python train.py --dataset="analogue clock faces" --image_size=48 --beta2=0.95 --max_steps=14900 --final_lr_fraction=0.01
Rows from block 3, named by matrix and row number. Rows with one number belong to one channel. Each number is 128 + 32 x the weight over its row's rms, rounded and kept within 0 to 255. All counts start at 0. Numbers have three digits each. After the name is the row's rms in percent of the matrix's.
# convs0: first 3x3 conv (model.blocks.3.convs.0.weight, 240x240x3x3), inputs 112-118, a 3x3 kernel for each
# convs1: second 3x3 conv (model.blocks.3.convs.1.weight, 240x240x3x3, transposed), outputs 112-118, a 3x3 kernel for each
convs0.11 101:198143135082118111180087122142117173143133159104092157142108162186128157097094158138136150122108124190082162160159115088139102077150116156173165142100137185053129147097131127084070166130088
convs0.12 100:173109128133098066127079117113082151116125140068102107134151127152144124151094144147130062151111094099143127133134124146103097065096114167151067123123068128163126095142074126129098170135075
convs0.13 102:075128045127105054113082140120133170137144129174119153143154145088127125039109138116172069119121084144162114148092138152112126164124098052125121109090113129066106093087127114114077086097103
convs0.14 101:134092137058115132156129115188076117183165187170103105166127141068148104108175141090091114154127135106140056166195162146142151142158143147140105096106085164128130125178188164151100182163163
convs0.15 102:123119101139140123136151137123124126073170143114101087091115086084124131126117152183066077141155155165104152153142092088114127092090115152164079096139089101112088157149141125097061068125117
convs0.16 099:144131084113145145105124132136177170176050129149108147141121164140198132169159189121112128119111113106091153124121116118145136119147163184094102116115117093119137170143091088092127144142056
convs0.17 098:104118101119186126104157108143111122124096047069062089144096147122114121117119168145117109115139112107134111077104066083125074122183078131194087156160153112171132083173088120124103123128044
convs0.18 100:106110096081160104121115140076125133098135134070120148165114129091150185156135167179169104120128075123157034146141148127168138110075093145158149127129103104113093063190161108134118103113047
convs0.19 101:151134072084109099090120138122142146136156199165160134118144143099166157114172161102149102039106132151125113118123099160098056138179161097146123134091112135169151149198089129152138088123145
convs0.20 097:162088089149122139154128132126157167132151152109154175148129156103109101130103138139063098070100139110139102076099161070089130096086104130120087133133086151151128165147130087144120153090072
convs0.21 100:101202098133196196127102126113151121126134124129139179148148095113131145149162132086186118152153143129105105174152111150181167090108111115158114096158109141101098082110167089170099125078063
convs0.22 100:146110087151127118186126144205114131124121105143114080159139166130166106127088137128089087125140114129151075153132117119110104088128155150076121156127030200067071131122108134155111077159131
convs0.23 101:139135148164150129116159121109106063185149135126096045112139188116171074119141066099133177158119151113113107081131172159112084060084119092187088154121077114128144091137124136081068100137142
convs0.24 100:141113082092120114114130110126131147077120147096167139132126146117162109179164192138117143138091064137105074154174073173126117179116147090107140098116073152116098102144126102135120109149157
convs0.25 100:168131108161116169105158104145119030104133089106146144135147156130107123127118122130147090131134141088129148144127170070150173111141155163147108123108130142136083160117192093117135079107126
convs0.26 100:106134121103151142145114102121148078090132152107197147114153128083119109104115180121099084131128132114147110116050100128149143087170180162157143111125094100104104158113143143160116182156151
convs0.27 101:063136134124132176145089120162132152122139088152186140151176092107190077137144079113100128139100143208140151129151137131115200095122141126113139136136112190123122121138114075172113134167034
convs0.28 098:083163074125086138179184108173100140138120133134125149153170129116150100135117101176119176130147103084068119100114191084121135147148166105140154144133136137091097152137134072157124108149102
convs0.29 100:137117152139116108095082173194123117170146138117192124183173195134124058076081087142130128179074066053068083121184126169123096087069094115079114111124152122096092070084103146090135118114142
convs0.30 099:120123099139130083107154087153158134206170136149156166140172183076116126133093154109101084166166120121130090133127161135169148123116021123171106134095068118077045116133124108154120112111087
convs0.31 099:118142124066097108157086064155149137119141153112156179140100155053094136173160129047181151159115127134156138126153157123157136148165176073105102131091198150170154064144130118104171128137176
convs0.32 101:160063100081123094118105107108087175156078163187168102093119110149131139107119095145127105106128139126115099164202138133115115102068043215096125144075119173126119177154117178143108105117106
convs0.33 100:161112108171129146155146137085115116110086094178134160145146158131144088111143129109108142160102113214120108086166154154113146145130160164142134177075114148133125242142143162121116125166159
convs0.34 099:107160098135168162076105097130150093111088111139191108109070159078132157152144104102110105070159129163119128115082108086121120158149151144105116146132117171153136144137115117152102137095107
convs0.35 099:129094124160173151138159076140158097124162140106121145124082069081107150123126072097080192152150132092121149137168159152120161122140130138167144118152094057122085166102162125138134068148127
convs0.36 101:103103151069142104074129122117116153094088059147125087148085107154101055110125134113153070093113124070110080157127135128122103147156094123136134128117112129154113179099166119100177140146129
convs0.37 100:135110108127096147173141121133093106144117135106119152154142108131133128185106140132143085090171210158145153107174147053137120106128069099137095164117158128111172116115087143124136176111131
convs0.38 099:126079184111154140157114117140223124081112078146153140151110052158117118130129183119156158118102147189174115095108094137165125102132134126098178155121139165120103055069111111109137146143139
convs0.39 098:146134123128112104163095082088122089089070077159116118113105126152106142120135094168133140166112152153096160154143116125107101126132103134105107133129117111118139152140123156121099117111120
convs0.40 101:106144120116119053097136122209171157101167154097072092091083079054067138126162142123073109107106137107168168140106108085136092122151119079115163177113111091118117186200169236200170126153145
convs0.41 098:098105146143105124118110158117109135128100099128118148113095080202139103185152133066148166139126125169144127126085112175170133112105119106155138131124146193158147081128125113115160121091142
convs0.42 097:120165144168135077056070107120155123137168085117157129098128116122081155120152157149108091162156087094132089106105060142132096186189094147152106108132110108121159124098074152116111182092122
convs0.43 101:126143170100119162161109133081066140045073116115137126101177148110100065150092073110124158155140130107063148077107140115118179128119143160129183187139174133120125097170136139201083121141023
convs0.44 099:130100182111134124099131170120076079107073131100092132176157179111055153113161173114123121145134111163132099111168195169143142113098093111134141151146105106122127143143123152125143049111125
convs0.45 101:129092089148152114126150082089130141165144169093125165164164168115128157153132156155122088155135093096132097138105114108073097087148063143115144134104158130086160147143089134119111156140097
convs0.46 099:050108111107153166213132142109106089144105106136094187112121145105150151141094127132105123102108151121087104127154071141128129144109210131146095103134131121150155167117144151072126142115123
convs0.47 101:143159102113162134101145118126081083119118119157104149081107112148094154116145125103072130145175145115144119109137165076118154128112160102161124135150093157174109118149089122110106111092112
convs0.48 099:187144101145144108109106101059070152178141151239130071079109102144114186149154144126120140160155151194131109150096148107157161169118123118123117140086094119129084101138130087119150122158129
convs0.49 100:132135132099112127076113145133150160162109170155186141176121198165088123099097112136114096137100118108142141167144176145149176121185195120110146143140120086140110170187147054132166082105137
convs0.50 101:108151125160135131124126121135114083168072119136072076110114148114089158107092118105111125119133121127126113155112128080090143079075119101128155130130147095115119183177135143162126096138129
convs0.51 101:161204187116141127157115161137115105153130182154128092088106117125066059137062107115104143130155122153141134128118118105094102097147143084135157145165109136125130116117130146128136123162125
convs0.52 102:098131116128125095145097108118183199138079149094142118168135151058107091153126134087127166188097156071098111185205176134127122079079144154141113110115090137072145157173117071119112114098134
convs0.53 100:117138146123152141128118132094190095160131126173104142150110117216217141164119150090136130122134161165141157186147074128177149155143112130130129120138166153137167121111133098121141143144092
convs0.54 097:117159095136141070161124127106098067132105069122151158090145095081114138107096110188119103162116149074135100163135162144148153097084088172169144129113120127126164185137106135075086162108119
convs0.55 100:105080134095112106130133160150105199148136081156152138110151152102179094096099104157115128108167144153086101146154179137162165074127111112077084093097070083123099166124138180164110082144055
convs0.56 101:127105176126063073131122091128119133146184146175163209147137139121102112127052153128111168084128166119104160093118115140156138122126132159113157154135137162148105097137154182203168126139120
convs0.57 097:116120083133133119086121114160111101152138070111177175173124151135102125138093189093155099097107109099072094110182151140171119152176098111139104091110107116122119125137103137118085200100091
convs0.58 101:141118149175103133157126073173092143096114133067154151172139191132152150155140140136142162145112167105113135147158166150160113169119103151137133168092121144065064079114095098150144097071092
convs0.59 100:177126128106073073072087068111126148112096129162118113123165129137149119140069105190137130128149131079092135167233173114150130126125071108115105077155121061067064160177078127112135154118099
convs0.60 101:123212125152138106098092115085132194082092138138136096086139120122168146184152105134170190094080172113091080143133155127078162170195113158145084131108031071110126190132106135151120163106138
convs0.61 101:122145127161126089174127049090117178131159225155130129087121149124155183116147128094120110129140124085164137192149143149180172107143114091144133113111129093122098171126120132116177139122119
convs0.62 100:159159112062079074116115141119118154134117143111136116103117123144151117149170081070203126169106133178167100109118161167143135082109125110087053218160094115141107081144080125121042125073123
convs0.63 098:141098149147123101134091104133127118143139168161129176115114134150112173128170125114076093141137116131144166084113206175163131087189145101148157121093126188123140107186115136121160070124145
convs0.64 100:067141116175118126102170170106131181086089155131161109157132152147141184087148138106096096126100137121135155203099082128124147167141133124121142180086138078127119169131091126078175135111138
convs0.65 102:140096137121164089101096091114106131137134116092154127135157173107134071111143115123142095152134082140084111147162093139133093136164105110138165121178107097120091197108140084110113083097078
convs0.66 101:112084179140090123144142090054096167113133088135108120118115128094175120139161123112088189084122170089116159129102107084152131109153154121095206136097141133118052212088143118194127137097159
convs0.67 101:171137126135085107105104159120141172080112166147134099076069107153159132085129130185152120147069125147123150125129118114091102148178139108155130138075146114092136194187173163119102119114202
convs0.68 101:104131106198130117148166067109125097051123152148195171161106123139112204110121182116087076091071062160085063098139172179145176125179128090121115125138076171128144054162148179144152126105145
convs0.69 098:089115089110134136043132147147122099143113063083068019154157137139112138140095130140117115117150131099140117068099130082089046096129068073096175089146170075096126115123139134141122121080076
convs0.70 101:086121120125108107120083131152131106111090128135117166097078136142144076109159141157145110161107124122146154124122103148121095168102090132097173154176140094120140167111118153117098159131133
convs0.71 099:116145142105134097127112103154096068152157137157129093142116123119158141153104180141078110123107144135154153166123151113102130144117164131143106117137150119123147087129064173145125183149164
convs0.72 101:144119172018139097085057156114069107137112149099142077145089133134139147198089126110147160088132167101120155075126123085144127106087068133138099122109147046120124124133123183092066131133126
convs0.73 099:131126187114126119112175154163167107141140115150139147114101135164129097113160177121174175143100116099118152113090178124119140120151146109164204136119154109127101200103192154100093142107188
convs0.74 100:120141118125111190171156096171174124122125107095117142218145133188141156124055157185101126105115162163114114100135165093173129137125143132144106092150144142127121116118104092090097129140108
convs0.75 097:134106127138177117046127119118193125089115116141148116205159129139128137110074077192146111113117136098082124049121110061114110109151127115148113125179118091110120102128116121127093137101101
convs0.76 100:119127102166127063161135109141182134179156171167151127203086073132125113134134149046089105144145138107096074158138110107114121110129138119078111140130148146144101134080123140114117175138104
convs0.77 095:107120157141058042105088043110110091138137113130128152184156116155115126100055169141137143074098060091098128131111116110147149158115065120144181132116135136138106097086133168125126213127119
convs0.78 103:135101142138109121141129104153150126167133142185143110161146150103105141099133147140115099156140128159135127168086101115138150056109105169123098169157096086124081122167112167113122084098101
convs0.79 101:087071153129123112112165164149174150095127117178114101161163109145123136053071128156146120108115150129118096060134147098115123143143118125163165140134136138120143128141168094127107090082101
convs0.80 101:100108138102129133145106101143123128169162111109129088123120068125143108156146122131168102115108088142185138148172084152141086095153078118117090141099091167119099131105102172138104145152137
convs0.81 102:080128154116133152165108147120122139160158133075101074173097108192122093142139180088162169133121105091099169187144099062123107105094109115135159121130164090092151128116060175152122173154089
convs0.82 102:159112184146129162124147123169109134153147145210173154146137125179180100124101131171134158139133122123211125123172169124139154121126157158157139129144148157171169168135121115088099107125107
convs0.83 100:145124119135107074121130128200080090167169105141160130165147104160156137077088161152093044153128117108129159149156088145121143134148095158125058126157173128108078113139061093141137114132128
convs0.84 100:103092066066102080166145121133129132117148136103124114179166126134105136122121077117141140129125114137113123147115086110114111084111120107107014179145114161105136141100075186169104184164145
convs0.85 096:060033120130158127164121075179217135083114141152151137119149158119107135092115160118117168165121119063135130128137132153131081145215132101135177136131157145129126138114110108161155070149093
convs0.86 100:118083093076135116093119098123193147135137151117125139124162130159157144189106142121136101119120134207093115098124113160091139147122134077107118115073119148134150118169133105136152133155110
convs0.87 094:135110065178164061165140120114113139133152148061085105200162149177132152199114126147171106074183147098080076159104093093106105160157119104132151166234161237223174089115167133138144185145082
convs0.88 099:143135108149177091124115070116126071113123097176136127112162141090124142111143102145137108149100100160148081167115100193179147174155112118164094113064027179118091123123092181085074167138099
convs0.89 100:116141127073170086164056091091153117100136139138164136110142145161164092173165152145146119115157116172155129128144207159149127102100128086163139169146089103132117104139168122109105136153127
convs0.90 099:067109086135100081100123134166117147235187121136125075136181202157138109083117126118086117127168157048077107181109176166138132086082097095141113091130124095131113122075127172126147077127147
convs0.91 101:152137123158156115147145121119133085155150145143136176135162129162090109080115117093139116164106070097125106076145099087110156090133176119159104181123137150073153139101083098123137124107123
convs0.92 100:132175129110148097015091125145146135158216163129155151160185188143098127091085119104101154112106135120110128113119132143170126161109109155161175107106099056136129204154157109117091115112145
convs0.93 096:139134134031176144105125088139138095125115180096131155130107134148131112124046107172158112145180100128129071109104121146122144119068119149107151132117110119103122075155135166124105171156118
convs0.94 096:162148126118126125148110140084145120087112079118120108125130120141121083107120151124084112116104138071106127122097095141130139151143115164123082168124127082123089129118099172098134143134117
convs0.95 100:120115190135106215100123120172171078123129115145145134162083131155130171108095135120136146095130149120134163155156143069120085083074118144169166058106101123147130144124104129116086151116095
convs0.96 100:155121060146123108125126063098094085099172159082163160090056181101098162131170148212163077155109076098084130123121093113115126142157124132144082138083099134107155175157175155107131136157126
convs0.97 100:101114109145094166163144063124079129181090149073085114134112154074080142156135096134111150143110153136157133124149099111130115092155082152121137095094085158159117174156146160141136058108076
convs0.98 100:104083116121111144086120121072166083128094066092087094135095131121128143163137151149162096098146197133116136152134125112128122137177166106132138180106089118126156177113148175145128079087187
convs0.99 100:107127166124114150126148174177111168151085119136145122103162147175149100098134146134192097177155157154174087199207126140143148154111138142127088104147189126161136140117084100135109107109128
convs0.100 101:073090097166160110113114089054139172089119162154152098121171218110096102101096082169129120128154146143125110050120147075126129094105126107148097154142086120091120123168146141144100117110157
convs0.101 104:117140137126143114093105173165176184125111197104122089125112111100126128127109112138136144120069179198117123115115079073070089133174092162154126160096076118043109102190189192135149088103090
convs0.102 102:110081091109114105187151102105112157123163167105178145104127121110134099121108114187086110097149139067129098137149160130135148093158129134140117143151155161143106119129078118140178138133089
convs0.103 100:077092155098170129097113160122138155166106094190164079189105121128132109152169145114100074097095143124133127095181168146105131121176162117124118142152120078156121090134101130145116134130105
convs0.104 096:136178211155159123132153134119073122121091092153200124150157141138087125151166181115111098128126137139162110076078131186137150101119126096167111143143148114131101101128131116159121119149077
convs0.105 096:134130093075130112134114132119106116130071058124198166133068119112153149141132194141091139166110113108088134105064102124092119169141122125055149113101114126142141093111070120099126127149130
convs0.106 100:127126147133127123085128113084118106090080128074153119089139130117119147137180118150140148116144108150109094120116147099130119142153169085120106065104082085124190130177180127146188120136192
convs0.107 099:164135177160111082158177140117145100097110127127115118175100130092134139132182141128115138159105135109127160081156140099146147093096132126109104120161130110151112160148148129152132112134106
convs0.108 101:105140148101156112151119137157125107146099104119051139090107129088116119134113158143186164180186144146126164085146083139145157135196210124121112114151085133149128145168156107116087091132103
convs0.109 100:169147133115119132136168169127092131100101194148117191121070099119103114130130171140131135116138048126119102095140112178158146108151150157134129139128159139119153116123122127107106147121114
convs1.11 098:154094167115111078098084096136160121140175155121133127132170116150151076131078151186138149130098136163119090071159103073128120118108138146148129144131111093131098125142134139130103135119069
convs1.12 102:147154121132122131172179175120149095170170142149146104079177114156092117088128188122156127114112140182136167096121098180145125123147178094111140129077100158128164140154094108087078169168155
convs1.13 098:162102154160127062120147126115129144153152115172095182120121121091093172129110134103072154112113123181118118131120109108100153202111095134132077149137108133144104117132127176150118042141135
convs1.14 104:120127072106132180087152126125169167109081160126178095136126156099121116158139144156092104133151105149148134120120047146196089101151083160142122198163108121120121080105116195133080144085099
convs1.15 103:193156150126079121078124153109139106163169115137143105112143098130116085110134112188120145147191138169150157116126122145138113172139148176133110125129130113121154098146147128129143161132105
convs1.16 101:140156158163174122150156110103126083119134100116048052223188149073014068131170093124092115133161127197162132110097108131150197155098077128115142124136121116163152148150136125133128148098052
convs1.17 101:089132102116103084112107136187127117132118156121147137114148130075121137126118132124091065111099116087073110137130149151116160157135162079100093127133151138165164146110115093124107115137158
convs1.18 104:178140156140144134175138147143112141115143157143111092143134160060113090104134086155171195117147131031101148154127166189097149170072211131126178147134102131129154124147137190168184114142168
convs1.19 105:120136139116139132181169128136142139168129114148112175093061069139170125124211144141131138105106133162126142080129090174126193091129108210111117155187138140241090132162153133154107107118187
convs1.20 106:147168190086160103144163110158117140167135132152154164099133171148123122046184133181140117134186164087137177134143112166187148164185134160130164125175134145163125156180144143144134129157168
convs1.21 098:124111147134110129147130152141144189129099086113134126093087112122167168080115113102120100128137063181170118136096151142174152179123091175142096146120048118144125096178188114116092131105116
convs1.22 100:146103200155124140141156116134154159114149169146112124164104129056118135088135083156131162108131126166140079101141157064117104132137139135189158097143130195171129111172161087138141143116142
convs1.23 102:135095134153109084157108134081118101126141114148171151129086088122078140172119134137173057158161131116166166102101118112183141156165145095093178129129131130156106149142127118136116099122128
convs1.24 099:164139129188165110155141148154118062109047142128108117100132161137127171091106053144180127151123084141126162121097149108112102088139125153116101145131102123059123157147154145105114147143124
convs1.25 099:097168142155154136137217115095163177108150136136136137124151169146124098110106122118180173167150187130118077126143095153144092083147145196167167158153099146110112082109157073100095193099068
convs1.26 097:099100119143149108108134102162154172113133133137157086110135099154160109125136111119124146185135166151118053115118130126145129105147120168173139180146165145120184107110111121165128156088098
convs1.27 102:120106108143105087138100142120149137109088108071126102149204140143110131171165201140180135156107147122159153152095087150110144117150172137159070126135126129130175134189108158177124104125153
convs1.28 099:160124106090094130167141127134113148178128115121040083055091141204101115106188140147193192146151078139121128113106120085111180139154158208163114184115076142143098082106109127126116199134095
convs1.29 105:125090077130129109150159120105137091108119160100128128105104095202096127101175168150093087126160129135120160112150133111125174103131128150134144112128108157172133121118125136145158155171126
convs1.30 096:145092110126089119145104124138070111124103112120114121106081052181207185132116077162163138109145123095095116169107141151135173166100142151116127170145162183132154135157167174208180143204150
convs1.31 108:132091078106120136194129134172207167217128155137122150134156130110117079136116061153159151092123097150169130185151170099156127038086099162144137174159112141094113132143134099125104137148117
convs1.32 095:165145166123085116098101170164147149193124110151098074131125164090137165149129097115159133121141124134146140117150151108150122108119133125132165125119165125106110146139067129138082079087021
convs1.33 099:152116137116071091107096058173196177100129111085148136128146164117111033128149195126184105151118150125122132150126127115182127127157119158142155124156101052160112099124074156107099115150057
convs1.34 099:143100189151152110140149097138089101108133100166092088156129148105138104168131156149110152174127157166159058107127127131115122139110083183185166129159146115108094150143107130154070071105107
convs1.35 093:149179150107086143152135119131142105093102107104108121083112088108155184175167191122068081125082117119076104097112081105104106165153103191117145102105109057106156099122143159144097164156164
convs1.36 102:143112094119191174093146124142155143100149144106116171141138066152088156101170133124120087150133083118118118117102106112159097102196061173179157152123066111108092111107108138135157141154113
convs1.37 100:130112142125106173079128172129093096130139117108121155112150198118098125107150078114120161110109200112124177047181182103111172117111105079112179090088093078099108092132130107131135119116051
convs1.38 099:113129119184095188143143183125121142114158181112163162108135180138112095164145107168077125156096154152133121050126097138110113086110104107171153104100116132138183071113128149138124149174076
convs1.39 087:099109100108139172137148153132095090114090083107104114092155116084110099119127134141132146159162109159158178104149108131129111138116098151162155110119130158141163149166149130166146073115106
convs1.40 094:144152124153126120143155117163125184186198189217121129086128151104093130132073108116120114099076092085064129134136163143189109156177155190158110116129104188155159152146146153089107121136125
convs1.41 093:081104093110090100088106091156118117141121142156161138028096101171155145097104144153143133125101150115160186106091094085149140094172171096126040079091093067090107100147087129130123134115133
convs1.42 097:100112144091138121146133130139081071117119124150110098095116091177187079106152180122153124100132111156177150141100120137106146075100074122087107224158144157115154129135116092159123063160120
convs1.43 092:192147104137165079118158179171161129157107060103079124161178179137106181048100065149135155111134123116118149133126095123124118123161131130157198159156187146128169150109133151123131178093145
convs1.44 092:085146130112154155140097144186160170130154127109112087105151077102196198110109137110166172138138120144137191113110117174134161137154149151102106128178133112171094198147180126121116113155166
convs1.45 104:137113143114164138074109148091101119147143138126098118159128093130082136131135132144095097115107146166088099131103179120119163126123110117150102142141102147151087080121181168102164173135149
convs1.46 106:144117134122097089131091121160124122139108131096162149147126111128120115151140143152138179138115135108157061112168171104142059123154217082057189084102140158153136104075121128135135110174242
convs1.47 101:117068130108131027106183077074180141147127147197136164127141111148127117117097094126114119112112117121135122138104120161129168124103135148098114085127077151123161126105108140140101145139117
convs1.48 101:141136125097114094070136108108107130089155164061117145174090090139177151132132168151143133125139107152158048124110099180149118205175149100157116144189128133178127098158142179153129147089107
convs1.49 103:140072122124120086116133102173189166127112160094117169127181092090119127134124079153106107186167088134072065135121139044116128139158079125120155162124099160107107168099035161108099078108144
convs1.50 091:146151175126127151126136145089129085084084088098145135114118122101125105144093151091168117196137136148162062214137056182146134112094058101117112110103098133141128148139137165107153136094157
convs1.51 090:176136157149170133124132188129128114136179109149091115154126126066070135085119137122125090147145120100090169137163053151181131133102129154153119137084117116094176153107126128096109190124081
convs1.52 105:173104137180160147120144171137156150132118125094155124093102081128145155165135169109170125181122131174134138087152112117162156136182150134098044062109137105138101086076163113108131153146125
convs1.53 103:062066114067101119130123060104148167144089163114128122096124098140103113158176111061082202089125199128181159135112114151112121188198086115119131116079132120096172115146100170130128103133224
convs1.54 095:101125104138114159123157075171183177141113151165167175103118153097155176099143145200184132085106113157125156107141108133169098141140117115123079098069120174066120122103084118142100115156126
convs1.55 094:154133124122140083182126101105141145123148129172141154141113115105109144140140101184160124101129083148120121078167118111125156105131131111166106150154124129149085130152160142150161186115108
convs1.56 105:109123105076121068085105130162145117156128080138159146118203133161147130093047117147119133104138146164116180134189125133119118095139165161175111135095060099116143137119141136140212181150112
convs1.57 104:107101166130114101170082104102135137149175139149140186148154133147147110087118101149119133161115135127123186129140130175112196171076166137160112133143111113143142141116145079143148190180156
convs1.58 101:165155123148079129110090140110054102147136084130110051084158124101150158184114119107143130177179182132073146131142162140112145167071096112111186094101113065116125127173101104128119114085077
convs1.59 101:151137127068131151101148149144127102131146162114091124068103084131132097147126172130155110036127170106089138157167124109157165139122146124193140117109075127158155132087139146146133123151162
convs1.60 102:117102107142133073147149131123122135086151147101077050169161148178158124157107114114153141083193144131127131142169114154161174114144079156126119133135164108115140140143119118117159182099103
convs1.61 103:095133108101172112141135153069127142113155121096125105100107078114128144102155152125152130141110158128182160090143070155135092101137086050116110200122063146163124122164126111154081168105099
convs1.62 103:167155128193150163172120169091068151143093080132115133111083105133153133173097121116109083135109120116222188177105094151098169092163194153165114070087173100182157146162139126129108143149120
convs1.63 102:147123162156131114105138162137141157117148197097155213107176118135144095171126090108120147183171149094201218091123144101114208153173130120125184126190186094180164149084110102111106162153132
convs1.64 102:107135135110145146103111144158141123113167150130141128092152176142166106112145097090129161097148176125150167109128167100102119151164181186140138045131121131128165152182121148145143098115153
convs1.65 104:117075139087126094160103107107162065166144131131160096142149166136151117093111101143146155122143154176111169165164222209109145147188063130139084115121173123090051114123079133133165100112122
convs1.66 103:126106096092153173082086150165094145149107161152134128157054113116096125138062149164131159110138113128159179094072145101137121108162131137099130083089092097173127160135130156148127158124157
convs1.67 097:129142158189120138114159210093175076116130124108122165128135081119145211181147139100157109152156121136171175072139160094118174126184114178138131147140124108173173148125126162127131081079088
convs1.68 102:141116122150080134128096118119105111171088153165171145156106181124159162174092118132164113088090127125171158081086094162131106094151164118180068140093105104107087126163128100125066137125092
convs1.69 090:074106149122111133095122180212153111102120144119117128136142147178135132174154162118104125109115154080117136160135140119118170123131124071119120088125128103088130130126128112131096066142209
convs1.70 105:146167138176158170175118110145098079131113064073146171163165080129137122114124102131146076158120095103133176106082174197086144065117107134174176081114132169182168147123112137140112121155198
convs1.71 098:125107118165135143129116140078129159125133182128123109112171088087103102082129126157126118136124122135121199152150150131132088150132140193151203091167135118117113242158112132124080182127078
convs1.72 102:124139106124108070061064071102121154103159162150163135067136105121129135139139072137124128172156150129070103136166104110135142128127214119139208086147171080120110127126133133136177165176096
convs1.73 096:131129126111134132160119135107112126177149155172153169173180095116063057116203169203146177185108101151123183104120150147178131087127062144148106125146122149132159154124117121173140132108080
convs1.74 108:090162103152063166166136088114168075112125079140130118141122107083098105150120120100109117115120007105117104192131081152140137115138175167182118098084098080120113168108072175125133129103119
convs1.75 088:084136097092121095082141132150116110133143128129161150117123106151120079129118138086118104133139089126125115167143108132137184135170163061098108068101112118138156124141122138149104116148167
convs1.76 104:109158139192158158104129123180162112132123098133062083043149107124162192132075084083085079107100122152150100152127133088165147124135092150110117191100080103153117106062085090053145145104073
convs1.77 099:095149105075052081112117093132134097118123134154163166119188166136105135102092133121147171117103089083061153118116136116073111151157172138109101134133107110129140135170151114172140145146085
convs1.78 104:125134131193108131151077115168146167078097076097134159169110157165107095134111085116109149081109094118154147176138145129091177093099116140098111150145127102156114109167164117097095081112119
convs1.79 100:111170223119161162141079133166065114117139133106095089166151174159094084152119134101127115112177122119140135104126108120108190089145182173170115142134091143142122165117133119106147088116109
convs1.80 096:181118120206119096109063131128142120155135149154125097048151181090062138150150180118128087143109081148164156097173168152161125153190104132130142137143081119136140116163139137136131125084076
convs1.81 103:088111122096082153115088137123141073096147084075139112081139137124149089124144137147105140183082195092128212091112103159145143139112127109116123092126202098116155146147130127167181124101121
convs1.82 092:149137145165190147200174103131100084121104099120195127157193135072106110110177150139122112111137109131120088089108096094118159101101100146099153140162161124150151106111133097086098104168189
convs1.83 109:093095071106190111108120169163115102092127112109070119112086096174150148101151058145118117094129152135110107092151192159109118126090090140132150096073141127049091123169095115103167159148118
convs1.84 091:153136143157153132146124154136072125109101123118143140143141111064201118140059121168123088135102125107130146123148170101143140186126145155144067134159112123135110136143196130122113116097102
convs1.85 097:140115158137184115131090182142102098114093144173075174076066118104161169134158151116095149099137101128128125038104128113122084122209126125076155109120121091089129087115118152130086086116082
convs1.86 100:124133121098120148101103133093156114112108164151114146121125162064073113129201175133071165201091113169149118183128109140135151125165186194158121091142110126193159142113087127118134109125112
convs1.87 092:102140133075111159115146176082099102188154166117132182152156140121149108095109110123099179107118179121139150083148140111168120119148119142104093108125093144172156138130131117122138092137165
convs1.88 093:151149114137160093143125148115124172145113118146065109102074149083095117130145139116094136134157109092118073127137148131130148140132183141148079125137109162132144110094151148104178108112186
convs1.89 103:170164131130128127149059160134134170199119084133092092183192139092142148142075122138074102103145170099139153117096094122113129105100168112134094149141091159191193192148125120091130128107069
convs1.90 098:096136115125099119142075090111152077137119115169158118088117100219170134118147123101143154119127111134156133152120127139124114106043105108167164096120103149103135128150121126141132104191119
convs1.91 102:097089114122117073139116119122142128133065096115121098186140160143119079112106096131180156123140082130116084147173171145141144095072100057113126064144097034128151129140156136089121120118127
convs1.92 104:180130105091094130099156045155156121137133153119076109114199195099144070135158143153169168115101152074092170153182167147143154105114162207116186132150125117147170115165163139174157162183140
convs1.93 104:172188161097116135103150156105150153098152127092084157190136125070142169170143129192195150110155189109204150090140168109117147115102149139136109153141129100135105100115101141128089146145107
convs1.94 097:177191168120138105123133179132115131106130082142146087111134143108109132127134102188158181124157196185151170159146110129181100130130111101116125129108142134126166113134109122148103131114094
convs1.95 101:152121136144138142147090163136128116110138108119109106098097066182096117103207114090131105137195125130096133160140163123124144068115190120135102148148113126183124178147113090148086158122157
convs1.96 105:105125175157153114155145165096136159044085118116118125144093106104137189128199152103156104097166119162150153108114136158106103103109190106137105177167117113107160137129139117116092091117088
convs1.97 109:160125185192141148069155144164164053115128124140098125142120111127093155139160155151141148153151140092116089107155129080128086153121089167141102101080128140108113124147107147114109085100145
convs1.98 099:081113131163111143072078128112137132132127172153141109075103122155144140149148164150130075110094109127118132098103081112131086110177156134190145110129106151176110164174123139101128148106101
convs1.99 102:140149106130110137218078100109128134152099109158113129126048094158087130096135093128128155070053073126070098079079112114104124087152107073093132138100102112143107177164099088120150116144147
convs1.100 100:195139128168118119163156153170104099134105067143182138130142099160150160169090106143166107095147209156176173125121161146163211132143130123092110129107122160137078121165173109144165078138144
convs1.101 100:138086110137078110116166086142142054094177125134151123135131116090098136104142148172119128110107126139094131122115119113135139147158148135161150101161133177143172111099101172132115113122144
convs1.102 102:154116118115131130127092134172082127109119137105171180145117139145181135117174215134085136140094075114132133085067145138109156120138117101077097057046197040123160155147136131116141111132169
convs1.103 096:146081149102134128119132076141156110146094115111177133176131138121114143142181099148121051179141102118083099081097119147099149094180145097139166159159065142132094098140165130125154195149184
convs1.104 093:133147099137138099137145127123164151128118137128138144145167083139102181072141097169139167097122169175103134183124105114105135135130142146094111118122188195189139159141183121154146162097124
convs1.105 092:146122177156135117205186176113106129104112155104139130105129096091159121165088143149120056164139107164162104154129127099143110104145203153161110076153120121103126122146122145150128106153172
convs1.106 096:147124121108144143095147083158094140149134117137102158138136069172168142112125120125150190214152156176134114122147149146120122162195168151101081129116157133173178190066075124118128128108127
convs1.107 100:100078133149111160142145171091114071143105101133133097164082131091128117109079082153141087074110150096134145155155187084092145094136105138104055134122125167153105152098168124105089069057140
convs1.108 106:089089155111102100143052148135100155138182159117134139141136078096170090218146157155109140154112086196092139086113132082160144142164168086122119027105132091123117089097115130100137126143109
convs1.109 095:050102159097098099057091097084117117129130149125156086111108128111117149171181160099133144101116122110148101105103106129107135115136116127060099107083033110109017097152135128100116111096056